{
  "crop_scale_min": 1,
  "horizontal_flip": true,
  "color_jitter": 0.2,
  "method": "simmim",
  "hidden_act": "relu",
  "mlp_ratio": 4,
  "dropout": 0.1,
  "residual_init": "zero_last",
  "adamw_lr_other_params": 0.0017,
  "max_grad_norm": 0.5
}
Rows from block 5 of a small masked image model, named by matrix and row number. Rows with one number within an expert belong to one neuron, the router's apart. Each number is 128 + 32 x the weight over its row's rms, rounded and kept within 0 to 255. All counts start at 0.
After each expert's rows are labels from the 100 images, of 14976, where the router gives the expert most weight on average: "strongest on" is what is common among them. Only what is clearly more common there than usual is listed. The data: dashed paths with two dots that lie on the same path or on different ones.
# router: slot weights (model.blocks.5.mlp.router.weight, 16x128, trained with AdamW), inputs 43-85
# up: expert up (model.blocks.5.mlp.up, 16x32x128), inputs 43-85
# down: expert down (model.blocks.5.mlp.down, 16x128x32, transposed), outputs 43-85

# expert 4
router.4 [194 155 135 121 129 124 111 129 116 122 144  79 123  95 100 113 159 124 137 122 113 210  81 102  84 150 115 152  94 176  88  56  98 142 150  88 128 122 138 158 114 109 163]
up.0 [145 159 138 198 131 174 113 125 142 131 133 143 102 148 136 168 161 167  95 123 132  78 131 124 197 116 130 189  90 144 124 120 157 128 136 147 122 137 101  94  94 147 125]
down.0 [147 134 101 114 114  97 203 145 141  98 114 139 156 134 229 161 153  97 131 163 104 139 189 211  99  97 115 109 129 165  99 159 141  33 122 100 144  78 146 123 143 148 147]
up.1 [146  73 134 137  96 121 160 181 139 101 134 109 118 187  60 131 138 105 113 187 136 100 130 134 110 160 100 141 130  93 111 115 159 117 147 196  77 129  74 135 142 157 161]
down.1 [144 126 109 138  62 125  85 127 105 205 121  95  99 108 118 119 103 164 130 114  94  86  92 111 159 141 169 149 102  57 151  52 115 160  75 161 121 176 166 178 176 124 133]
up.2 [ 39  77 125 104 112 120  91  90 144  86 161 133 128 128 106 134 132  92 150 129 172 101  91 144 140 131 131 114 142 179 146 151 123 122  95 154 161 118  80  78  74 134 179]
down.2 [128 237 122 123 151 136 139 140  67 173 132 146 139 192 108 124  84 162 134 106 164  69  43 160 163 139 130 128 151 160 110 150 140 148 156 119 113 117 142 120 117 144 140]
up.3 [107 132  99  66 107 161 149 163 150  63 119 122 140 110 160  79 175 151 127 117 127  40 128 181 143 110 132 129  65 110 153 162 146 157 180 142 159 132 184  84  73 111 120]
down.3 [116 155 118  98 168 108 114 146 121 109  91 117  52  59 202 123 119 133 134 100 130 104  64  84 119  79 118 108 121 124 108  98 132 189  91 167 114  68  54 124  97 141 130]
up.4 [128 146 143 114 113 157 105  85 126 124  94 126 132 236 144 102 104 124 178 130  77 147 126 161  81 119 125  69 163 102 175 111 113 124 193 128 167 123 152 132 177 128 176]
down.4 [135  83 110 179  95  92  98 105 122 145 171 141  88 115  91 150  64 130 150 140  62 197  99  81 165 104 141 153 144 132 144 135 106 111  73 113 144 135 122 109 178 113 118]
up.5 [130 187 134 119 134 151 158  80 122 119 101 113  97 127 167 119 126 114 133 127  69  71 116  67 125 115 136  87 129 123 130 113  85 118 100 147 155 106  81 180 161 135 164]
down.5 [107 102 172 162 113 122  99  88 129 161 111 170 101 150 124 114 168 146 109 177 109  98 122  84 108 144 148 114 119  87  98 107 183 221  78 162 135  98  94 142 101  98  93]
up.6 [184 142 105  92 110 143  85 133 132 162 103 117 162 139 149 165  47 125  98 110  93 148 150 113 154 135  87  72 168 124 104 124 190 145 141 111 136  68 225 167 129  95 100]
down.6 [119 141 133 132   3 165  84  92 154 143 165 114  88 167 111 103  87 118 120 121 117  51 112 132 118 107 120 197 113  82 189 126 130  90 107 123 117 129 161 222 147 159 126]
strongest on: short paths

# expert 9
router.9 [ 96  87 143  77 119 106 128 160 101 108 108 128 142 160 119 117 179 124 163  95  99 165  88  98 149 162 122  93 178 115 143 145 162 186 126  87 140 111 150 146 213  90 127]
up.1 [ 85 141  97  97 150  97  60  89 138 110 109  71 134 128 120 150 138 130 110 177 106 121  85 139 142 121 142 139  91 130 155 152 143 139  94 160 132 132 104 114 190 118 104]
down.1 [160 110 136 110 103 174  65  81 138  91 112 101  69 118 113 101 122  93 138  76 123  97  87  99 149  80 146 134 112 114 132 135 106 115  88 149 120  79  91  94  69  82  95]
up.2 [136 151 162 131 138 110 120 116 117  91 120 118 116 171 163 117 139 153 108 100 142  51  84 117 134 180 152 224 105 112 144 138 162 124 119 142 159 119 141 136 168  90 101]
down.2 [120 121 115  95 131 117 123 136 137 177 104 174 123 139 151 125 180  83 141 163 115 125 113 142 121 169 127  95 122 127 120 187 125 125 146 133 144 147 130  55  75 151 143]
up.4 [114 170 123 110 127 171 106 136 151 116 115 138 152  93 111 138  92 145 138 142 101 103 106 115 154 111 113 103 112 104 101 150 123 155 135 123 153 110 247 109 141 126 127]
down.4 [127 131 112 129 122 120 153 118 118 144 107 129 150 134 255 101 160 133 153 130 101 144 140  84 127 115 121  53 127 111 147 127 133 104 128 119 114 118 125 101  94 111 112]
up.5 [164 145 157 140 117 168 175 184  85  85 134 131 139  93 124 108 129 169 122 177 161 125 154 187 144 131 123 135 107 157 115 142 154 101 105 109 116 111 179   0  69 123  90]
down.5 [117 142 136  92 145  63 153 116 157 160 170 136 157 146 203 146 160 122 169 161 122 177 154 126 106 116 129  29 153 114 161 106 151  88 160 145 133 158 170  25 137 140 127]
up.7 [130 119 123  66 135  59 117 145 137 105 134 194 114 127 138 113 135 173 146 192 116  61  85 130 130 155 132 101 104 110 130  98 144 156 182 148 105 129 141 155 106 139 139]
down.7 [104 120 138 163  34 122 132 134  95 160  94  98 139 116 151 120 111 168 189 108 117 134 116 109 157 119  67 106 127  93 110  92 126 124 135 130 113 124 164 160 166 145 122]
up.8 [165 169 133 130 118 145  92 142 141 124 103  72 133 119 150 117 138 157 133 120 130 215 133 120 195 111  95  85 127 100 135 145 129 127 131 130 159 117 205 123  92 102 128]
down.8 [ 74 106  86 124 113  89 129 180  50 125 100 157 117 130 245 141  91 141 128 110 136 134 129  99  49 130 158 134 122 129  88 141 115 155 136  94 116  97  95  35 155 109 145]
up.9 [120 124 138 110 132 138 104 110 161 143 143  69  99 107 138 133 233  71 103  73 163  59  98 160 165 139 134 113 137 113 128 166 132 171 134 121 109 143 186 126  71 151 124]
down.9 [129 127 127 126  77 133 138 131  85 131 158 157 152 154 243  99  97 117 127 125 168  70  99 112 110 148 129  72 118 113 172  90 109 128 137  68 112 156 133  80 156 104 133]
strongest on: short paths

# expert 10
router.10 [185 177 124 159 137 134 140 126 127 120  95 129 102  95 126 160 122 146 122 181 157 171 179 132 116 144 126 169 103 157 128 105 115  94 147 148 156 169 124 138  11 175  98]
up.0 [115  88 164 127 112 120 183 130 120 143 132 132 141 140 120 116  96 111 128 103 134 130 119  97  87 110 156  86 152 131 124 116 118 133 143 156 115 117 103 101 166 124 128]
down.0 [114 120 169 132 136 127  77 139 107 122 150 118 129 161 103 139 158 141 123 132  55  58 120 126 103 114 161 117  88 104 155 125 132 135 118 145 134 109 170 197 154 163 142]
up.1 [117 125 141 136 122 139 169 129 127 165 135 127 169 162 105 109 121  89 105 112 129 127 120 101  95  95 146 165 144 130 100 119 138 140 135 144  99 111  86  70 153 111 134]
down.1 [141 178 118 110 107 119 141 121 111 120 111 137  99 138 154 125 184 139 117  67 119 102 141 121 119 139 136 120  69 138 128 122 121 103 234 152 127 127 143 195 116 138  96]
up.2 [161 129 146 112 134 156 141 134 127 150 150 133 139  86 143  46 149  93 131 119 130 118 155 128 103 135  76 133 140 154 142 140 151 151 110 110 116 142  94 150 150  73 109]
down.2 [154 189 158 113 132 110 152 170 124  93 119 147 122 159 134 135 223 156 191 146 155 144  90  94 118 135 126 150 240 125 127 108 144 148 155 116 159 117 100  94 121 185  95]
up.3 [133 117 138 158 120 119 181 135 112 163 137 129 147 132 138 132  95 111 107 106 130 133 144  85 107 111 135 111 160 145 117 125 138 132 141  98 105 121  68 108 155 114 122]
down.3 [150 130 124 127 101 167  89 133 132  92 140 156 137  98 148 149 104 131 156 152 171 184 144 134 132 118 154 127 175 103 134 153  77 155  65 108 139 144 118 176 153 112 131]
up.4 [125 105 145 125 122 139 160 120  97 165 157 127 137 149 242  82 122 104 124 124 133 125 126  77 107 129 124 118 137 141 108 128 143 139 111 116 130 110  64 156 171  85 119]
down.4 [121 171 113 123 148 114 150 145 122 112 106 124 103 165 163 122 235 128 186 112 111 109 139 141 109 118 119 116 141 104 140 118  85 121 255 118 103 127 141 106 140 132 120]
up.5 [125 111 164 125 137 101 151 128 104 142 139 138 113 171 153 165 150 123 121 128 112 155 112  58 140 112 112  84 142 158 133 158 102 165  61 106 111 109  61 161 189  77 133]
down.5 [122 125 117 111 132 110 185 132 106 163 127 108 125 147 182 115  73 119 163 130 120 160 135 120 127 150 136 115 152 113 126 118  81  91 158 142 135 130 107  88 139 127 124]
up.6 [118  74 131 129 134  91 176 106 110 169 139 135 147 136 151 111 112 114 113 132 130 130 147  77 124 108 128  88  98 132 124 137  85 205 138 172  96 103 100 104 119  87 122]
down.6 [148 187 123 116 126 143 127 130 134 161 128 147 101 110  83 103  84 136 169 186 116 100 135 107 142 144 101 122 219 132 130 125 131 106 215 147 106 144 149  71 119 146 115]
strongest on: many distractors; long paths

# expert 14
router.14 [153  72 105 157 128 126 118 126 144 113 107 108 107 112 139 142 119 112 109 149 132 127 165 164  89 121 145 173  89 127  92 123  75  58 141 130 145 143 119 137  19 167 102]
up.0 [138 117 145 132 154 179 144 126 130 136 174 124 200 159 150  86 151  86 129 110 146 136 116  63 129 132 120 138 142 151 114 104 141 126 122 103 135 114  83 156 174  73 115]
down.0 [160 114 149  99 112 106  83 140 138 111 143 118  98 138  75 137 145 103  97 255 206 105 182 106 125 107 141 126 155 114 154 148 100 164  56 150 134 129  89 161 137 113 139]
up.1 [132 129 148 127 121 148 154 117 105 152 151 129 135 155 255  90 129 112 113 118 140 130 134  76 105 134 148  96 140 141 114 127 149 129 107 134 121 110  51 154 178 104 121]
down.1 [103 139 119 150 186 141 158 144  94 205 126 112 108 117 170 140 118 132 119 106  81 152 105 131 138 123 135 110  76 127 139 118 167 171 113 129 136 122 104  66 133 126  59]
up.2 [115 137 138 131 130 120 169 101 126 185 135 139 144 169 108 112 124 102  99 115 127 114 148 116  99  92 138 172 142 124  99 111 131 116 100 142 112 133  73  36 166 112 132]
down.2 [ 88 152 128 136 147 133  97 142 122 142 133 124 136 148 146 125 123 135 105 149 145 173 100 135 141 102 108 102 108 140 154 110 207  91 109  97 131 126 113 166 132 115  51]
up.3 [103 122 141 102 118 165 135 131 121 145 142 115 228 159 147 166 173 123 123 168 111 132 131  42 143 100 159 124 170 142 127  87 139 149 105 105 137 102  85 135 168  63 131]
down.3 [151 174 127 143 140 167 172 113 172  74 110 131 124 144 139  95  81 143 103 186 121  85 150 110 132 126 104 112 188 116  69 109 114 172  72 148 130 139 149 108 167 130 176]
up.4 [ 99 131 168 139 171 119 161 135 104 175 164 148 123 188  92 142 109 130 104  99 136 115 146  88 103 133 138  94 110 143 129 101 161 141 104 101 111  92  64 132 216 105 131]
down.4 [105 150 124 128 116 133 135 170 129 117 123 133 119 119  88 128  80  97 181  85 189  93 130 109 121 159 152 136 169 191 134 127 108 104 170 163  97 130 104 107  95 126 164]
up.5 [137 127 156 136 176  95 141 129 105 147 165 120 113 178 195  72 154 119 111  88 131 123 145  75 109 134 147   9 122 137 134 110 170 182 110 144 128 118  88 115 193 120 131]
down.5 [171  92 156  99  99 139 143 100 146  72  96 134 145 140 120 119 128 121 156 203 138  61 151 136 103 110 154 150 176 121 147 144 155 143 158  97 107 117 131 191 117 100 107]
up.6 [128 128 147 124 119 138 156 123 109 159 154 128 127 164 255  97 133 110 116 117 133 140 135  71 109 132 144 115 137 140 115 127 136 128 114 122 130 109  49 151 176  99 122]
down.6 [115 174 117 138 147 108 186 134 100 171 114 130  90 128 161 106 171 121 173  92 116 150 100 116 107 155 137 127 151  92 147 122  61 122 224 149 122 146 123  81 115 154 151]
strongest on: many distractors

# expert 11
router.11 [124 122 110 126  87 115 119 167 121 108 104 104 104 144 119 180 154 147 152 168 132 235 127  77 158 160 121 137 104 130 150 111 153 104 141 123  81 139 120 191  80 125 104]
up.0 [107 132 114 139 143  61 157 112 153 157 139 101 135 130 109 150 186  76 131 132 133 189 118 121 153 159 114  79 164 121 166 136 120 184 127 191 141 135  26 151 156 138 150]
down.0 [122 134 148 124  31 144 138 123 130 159 181 130 135 145 137 160  69 108 113 109 173  95 136 147 158 137 105  76 148 157 138 121 172 114 157 131 107 190 158 192 147 110 128]
up.1 [165 113 113 147 138 159  81 123 157 115 115 154 172 150 120 141  77 107 125 110  91 134 120 160 133 133 148 115 211  96 109 173 133  53 113 126 126 154 142 166 133 174 126]
down.1 [143 148 148 129 158 116 100 147  94 157 151 146  67 147 208  78 165 128 171 104 110 121 149  87 117 149 125 156 160  73 185  93 149 172 115 133 134 122  97  84 146  30 108]
up.3 [102 161 121 155 156 113 187 120 129 119 166 146 101 118 148 116 124 165 127 126 150  42  79 116 123  93 154 143 138 178 152 141  93  66 179 160 167 138 109 107 112 114 145]
down.3 [129 119 140  80 219 142 173 137 119 116 112  95 171 113 216  61 162 117 141 150 139 145 133 182 201 126 141  53 105 176  96  65 130 138 127 117 160 145  92 107 123  78 141]
up.4 [169 110 126 116 133 154 134 152 128 110 118 118 101 141 101 136  13 154 117 141 139 197 154 108 128 138 114 131 107 129  77 111 122 165 104 147 111  91 166 157 131 139 124]
down.4 [122  66 119 151 154 137 147 138 135 215 133  94 147 132 140 110  67 151 128  73 107  98 117 121  99 111 146 112 134 134 149 112 134 113 162 154 125 120 141 121 166 167 175]
up.6 [157  78 121 161 151 107 118 137  98 142 183 121  62 128 103 109 122 121 110 120 176 139 150 119 131 139 107 138 153  53 135 117 151 126 144 185 119 111 105 113 108 139 133]
down.6 [130  77 123 125 103 163 165  91  72 133 122 139  89 104 181 144 168 120 133  75 130 125 150 183 115  95 161 206 130 126  69 126 131 155  91 187 126  58 153 164 106  98 117]
up.7 [114 117 120 150 133  83 160 144 148 136 122 106 142 114 134 146 149  63 132 129 126 182 113 151 165 155 117  83 160 132 176 105 116 153 124 174 113 160   0 144 131 129 116]
down.7 [143 141 157 156  73 164 146 104 114 101 130  91 137 141 131 175 107 122 118 100 139  77  88 144 121 107  98  83 133 142 133 102 126  65 119 114 133 181  85 161 116  97 114]
up.8 [190 172 126 121 117 120 119 116 123 116 117 105 144 144 113 128  89 139 170 181 146 101 157 108 142 156 111 172 163 154  82 111 136  55  96 102 111  89 135 176  81 135 151]
down.8 [172 139 157 134 181 126 155 177 167 137 181 119 198 133 215 167 115 159 127 128 110 127 199 126 139 114 165  91 161 142 161 113 166  60 138 146 112 167 188  90 191 140 111]
strongest on: short paths

# expert 1
router.1 [107 198 103 153 131 164 120 125 126 136 129 161 120 123 112 130 123 129 119 219 167 115 140 139 104 122 151 162  97 147 131 158 118 124 153 125 143 194 116 126  66 156 163]
up.0 [101 154 153 134 146  99 132 137 108 139 147 110 142 112 168 115 195 109 104 102 106 138 166 101  95 144 147  32 108 152 150 101  89 110  79 124 113 114 108 152 202 116 113]
down.0 [110  84 129 153 126 109 153  75 113 120 145 140 120 128 127 100 149 154 108  88  51 102 129 119  99 111 123 136 153 158 123 122 106 133 231 114 146 125 108 113 120 123  97]
up.1 [125 114 148 103 120  73 152 149 102 157 124 137 129 120 150 106 213 127 122 125 167 142  98 109 103 119 106  97 135 169 126 116 122 131  95 112 121 120  67 150 161  52 126]
down.1 [ 83 170  92 172 134 162 197 108 116 145 105 113  99 111 149 118 178 123 108  97 113 106 150 130  91 163 138 113 162 108 109 141  80 102 200 158 131 110 132 145 138 130 150]
up.2 [103 124 132 141 129 131 178 110 122 171 131 120 161 155 120 113 108  90 109 112 138 150 145  80  90  97 145 189 126 132 113 105 145 149  94 115 117 125  82  76 173  81 122]
down.2 [102 162 127 142 159 101 107 112  85 123 136  84 116 123 166 136 255 150 155 103 122 126 148 102 146 147 138 104  29 121 121 134 115 157 131 149 148 148 165  99 167 137  84]
up.3 [139  68 164 132 121 121 168 122  99 164 148 118  91 117 199 101 144 111 129 101 133 142 159 102 117 123 128 129 169 130 117 121 210 115  78 132 123 120  48 127 122  96 111]
down.3 [114 186 152 132 152 100 113 151  87 103 125 111 174 130 162 115 209 122 130  72  92 137 138 126 128 126 124 126  82 118 103 120  68 135 171 127 139 141 107  37 165 132 111]
up.4 [143 122 150 113 121 138 144 130 107 146 167 131 151 143 150  95 156  96 125 122 133 130 134  62 142 139 120 144 135 162 113 101 141  85 120 103 134 110  67 164 167  68 120]
down.4 [131  90 147 143 125 163  45 124 145 130 129 152 119 141  57 156 114 119  74 113 148 129 128 150 135  99 133 141  29 129 121 140 173 148  38 123 136 110 127 164 114 103 140]
up.5 [145 121 121  88  98 108 160 110  90 139 177 118 171 175 180  96 148 109 125 101 157 148 122  97  95 147 155  90 166 143 124 110 173 157  54 137 142 120  68 166 144 104 119]
down.5 [154 114  87 144 145 124 222 121 175 143  98 132  91 177 107  87  88 119  76 115  67 112 131  95  99 120  86 126 142 131 149 128  84 113 255 184 115 123 150 172 122 122 102]
up.6 [143  82 133 138 119 154 145 100 114 158 145 124 125 161 244  78  93 109 141 109 164 155 132  71  95 122 147 212 150 130  93 117 142  61 129 119 145 121  55 137 101 116 118]
down.6 [116 119 115 111 123 127 192 153  89 171 131 138 133 117 174 122 212 124 152 140 120 111 111 102 114 118 143 119 102 141 129 142  81 119  68 136 111 117 107  34 127 124 158]
strongest on: many distractors

# expert 7
router.7 [132 166 143 171  75 132 139 131 119 163 152 180 130 124  96 143  58 129  99 219 125 152 105 111 148 148 135 186 131 150 106 141  85 153 156 138 117 148 120 119  55 108 159]
up.0 [143 148 155 119 125 122 142 104  84 137 157 144 176 123 144  81 152  90 125 103 133 124 148  78 107 128 143 111 121 147 127  92 140  90 108 123 135 120  86 134 156  97 136]
down.0 [ 90 109 156 178 112 208 117  89 148 135  58 145 176  73 118 154  74  55 132  90 140  97 150 143 158 113 137 178 115 127  89 158 136 147 133  81 106  85 126 116  95 139 160]
up.1 [134  81 133 129  94 164 159 132 102 136 158 118 174 106 165  83 180  94 122 134 162 132 141  60 133 151 108 134 170 120 117 128 163  67  92 121 143  98  64 153 133  93  91]
down.1 [163 146  66 113 151 157 117  99 156 120 135 120  76 118 107 101  19 151  86 151  97 170 116 140 133 109  72 134 142 142 119 170 107 125 226 162 107 136 177 144 162 126 121]
up.2 [135 124 160 110 145 186 148 112 103 142 167 116 112 154 255  96 111  88 103 103 133 128 141  68 101 131 134 164 140 132  96 130 126 103 102 158 139 124  71 145 123  94 112]
down.2 [ 68  89  94 113 156 124 135 130 100 142 186 164 177 110 187 119 163 115 127  91  84  86 142 114 185 140 106 122 132 157 115  96 137 125  65 138 105 151  84 114 153 104 119]
up.3 [130 138 145 126 118 159 129 116 103 134 160 122 207 151 125  92 151  98 137 126 135 136 124  34 135 133 151 111 130 143 135 104 127 113 118 101 152 127  76 145 156  70 131]
down.3 [141 151 128 131  82 131 140 115 132 127 132 143 117 134 114 144 193 120 182 203 156 113 108 122 129 123 121 109 128 121 119 124 127 110 129 163 101 117 142 150 103 117 155]
up.4 [123 144 119 122 133 180 137 102 109 152 186 124 164 181 127  21 164  77 123 129 148 113 154 100  60 132 103 248 144 142 122  95 142  72 138 149 138 144  92 144 109  85 113]
down.4 [ 87  88 154 136 133 112 192 104 121 113 134 106 130  72 186 142 168 110 143  50  96  92 170 120 152 119 163 142  87 108 129 135   7 126 131 175 147 128 138  97 142 113 182]
up.5 [136 146 136  88 119 132 126 144 104 133 143 118 149 144 126 136 178 113 146 126 139 140 127  56 127 122 147  78 129 138 146 104 148 101 124 133 125 116  81 136 156 125 120]
down.5 [129  51 116 117 145 116 116 138 155 110 159 126 132 162  87 156  90 117 160 130 171 146 180 152 114 111 140 106  29 102 124 138 163 157  84 124 106 144 101  93 164 104 135]
up.6 [125 140 169 146 148 187 146 124 104 151 174 118 206 159 113 101 166 118 119 144 135 145 101  37 127 125 200 150 133 157 112  92 147 114 110  88 119 160  64 158 133  72 119]
down.6 [120 162 101 153 179 120 112 160  80 153  90  68 137 129 106 103 123 144 121  73 168  91 126 108 166 102  92 207 188 146 111 129 170 138  97 112 115 101 162 142 125 126 152]
strongest on: many distractors

# expert 0
router.0 [ 93 109 123 103 153  99 133 162 109 107 119 127 144 162 120 121 137 140 173  77  89 179  86 105 139 141 103  89 189 154 130 107 163 213 134  85 125 115 131 154 201 103 129]
up.1 [143 114 139 111 149  95 144 166  77 201 230 122  96 134 152 158  91  91  97  97 159 152 134 120 158 131  92 201 152  66 109 123 134 174 100  96  92 114  75 140 120 146 146]
down.1 [ 90 146 129 162 145 129 163 144 121 136 122 134 101 131 180 193 180 117 131 104 148 131 120 137 145  54 140 195 120  77 103 146 128 137 100 126 107 104 135 221 123  89 125]
up.2 [117 154 137 220 137 158 105 184 168 123 165  78 120 161 130 182 175  69 134 102 102 113 104 161 111 101 116 113 208 122 150 117 136 138 134 112  98 116 135 142 125 116 137]
down.2 [142 118 137 189 175 116 172 154 130 113 155 125 157 175 179 144  80 159  85 137 152 142 170  83 152 136 131 100 129 150 113 113 153  79 135  85 118 140 151 201 202 119 156]
up.3 [131 156 109  70 146 135  97 129 165 104  97 131 122 151  99 161 169 157 118 139 118  49  87 148 175 152 123 111 103 107 154 152 142 140 151 117 151 146 178 103 105 141 117]
down.3 [110 108 131 148 117 107 112 120 106 111  98  96 111  90 235  67 113 105 137 101 101 100 107 112  87 114 133  87  99  78 121 126  92 147 111 117 118 101  98  32 123 139 121]
up.4 [100 133 110 177 161 152  72 111  98 172 151 152 113  99 142 159 134 130 126 160  77 132 134 152 140  97 105  43 135 156 128 152 113 166 137 124 165 113 184 161 202 132 143]
down.4 [110 108 163 137 129  82  62 128 152 135 128 104 159 112 156 118 114 151 117  85 106 192 114  69 143  92 148  78 153 150  46 153 127  65 146 105 126 131 119 171 226 123 108]
up.6 [137  50 165 139 134 135 123 107 134 111 167 117 152 191 144 136 118 134 140 117 136 117 175 137  67 169 123  89 176 153 151 135 121 120  86  92  94 169 129 210 179 115 164]
down.6 [125 114  85 151  76 137 122 134  97 112 112 130  97  99 158 134 144 169 152  68 104 165 161 147 157 136 107 191 155 130 113 112 116  99 133  70 106 107 115 236 127 129 114]
up.7 [156 113 151 117 130 190 112 152 132  40 111 124 131 165 127 134 123 163 143  97 183  76  85 166 158 168 140 138 115 150 124 118 148  60 104  92 127 165 162 117 213 134 100]
down.7 [ 97 109  72  99 164 118 107 144 117 145  74 159  75 148 207  97 164  50 118 133 126 124  90 118 111 145 120 161 118 147  97 157 129  66 116 129 131 135  87  24  32 136 129]
up.9 [130 140 117  81 131 239 114 141 147 144 119 131 126 164 105 140 135 148 117 118 134  66 120 165 167 127 139  38 109 137 116 155 137 111 123 110 121 139 214  47 120 141 108]
down.9 [156 153 108  82  95  94 122 108 157 139 145 148 166 127 238 118 162 131 134 156 146 122 136 102 157 152 139  97 121 183 184 123 131 103 131 133 125 121 140 161  98 120 121]
strongest on: short paths

# expert 8
router.8 [151 119 104 155 147 130 128 125 141 119 127 106 117 110 120 126  83 139 129 166 166 169 109 128 149 138 126 190  86 104 124 140  89  94 168 147 100 144 116 136  45 144 136]
up.0 [126 118 144 108 125 116 147 126 105 152 155 126 121 145 168  93 157 103 129 125 138 128 132  55 124 134 140 123 131 156 114 104 130 116 109 109 134 109  79 168 178  88 126]
down.0 [105  96 129 120 154 133  97 150 140 139 134 136 151 137 121 149  82 127  79  72 129 155 122 137 120 142 143 129   5 124 130 112 186 150  17  99 142 136 121 119 144 125 145]
up.1 [147 111 159 111 118 180 179 119 102 172 137 121 141 177 189  66  85 105 108 104 146 143 148 114  81 126 137  80 148 145 115 124 124 157 117 123 144 113  69 129 158 115 107]
down.1 [114 152 120 143 112 155 138 142 131 169 149 120 148 165  77 135  83 149 137 209 157 179 131 135 135 149 118 149 130 128  93 143 195 138  40  75 117 145  98 132  95 149  67]
up.2 [116 133 152 161 134 146 182 139 109 181 141 135 129 134 157 125 114 116 113 107 124 125 146 122  89 122 134  55 141 141 118 120 141 159  94 126 111 116  54  98 153 123 122]
down.2 [116 125 138 147 160 138 169 110 121 160 130 126 140 132 159 133  69 115 172  86 119 181 101 125 102 133 119 126 196 127 142 131  96 114 208 142 132 152 154 132 118 132 140]
up.3 [122 101 152  81 147  79 132 108 106 151 140 123 152 199 249 121 103 133 121  97 122 119 162  65 127 136 152 110 112 152 126 127 161 127  98 143 123  97 113 157 166 117 105]
down.3 [137 153  93 144  56 116 107 129 136  92  98 131 145 108 120 138 176 176 152 210 146 121  86 135 117 147 113 115 184 116 143 153 126 131 144  99 157 144 216 135 134 177 165]
up.4 [140  71 154 158  93 174 143 118  87 111 162 123 157 137 110 149 157  87 122 125 152 146  77  36 157 134 192 131 125 149 144  83 159 138 119  88 166  91  71 152 141 133  77]
down.4 [137  39 129 115  73 120 116 151 122 156 144 153 115 113 191 177  96 124 140 105 104 151 144 147 149 109 106 143 112 149  96 148  77 135  80  88 104 160 117 109 107  90 171]
up.5 [130 138 162 143 125 174 140 112  94 122 174 107 204 113  64  80 143 126 135 145 139 134 142  20 124 136 191 123 125 121 139 104 162 154 115 106 153 129  54 150 154  78 154]
down.5 [109 135 129 111 107 120 139 140 127 128 130 116 161 156  96 134  94 122  57  12  57  90 153 134 170 135 138 137  15 117 135 128 141 104 187 115 107 125 162 121 150 125  92]
up.6 [153 145 155 113 125  80 138 119 106 168 133 134 213 127 106 101 159 108 129 122 142 130 134 103 143 138 135  91 132 142 145 103 144 107 110 118 139 125  90 150 119  77  99]
down.6 [145  92 106 150 118 119 165 123 131  76 103  99  81 189  72 127 134 126 144 165 120 125 165  86 153 118 106 146 111 161 110 153 133 142 103  53 159 127 167 139 140  95 148]
strongest on: many distractors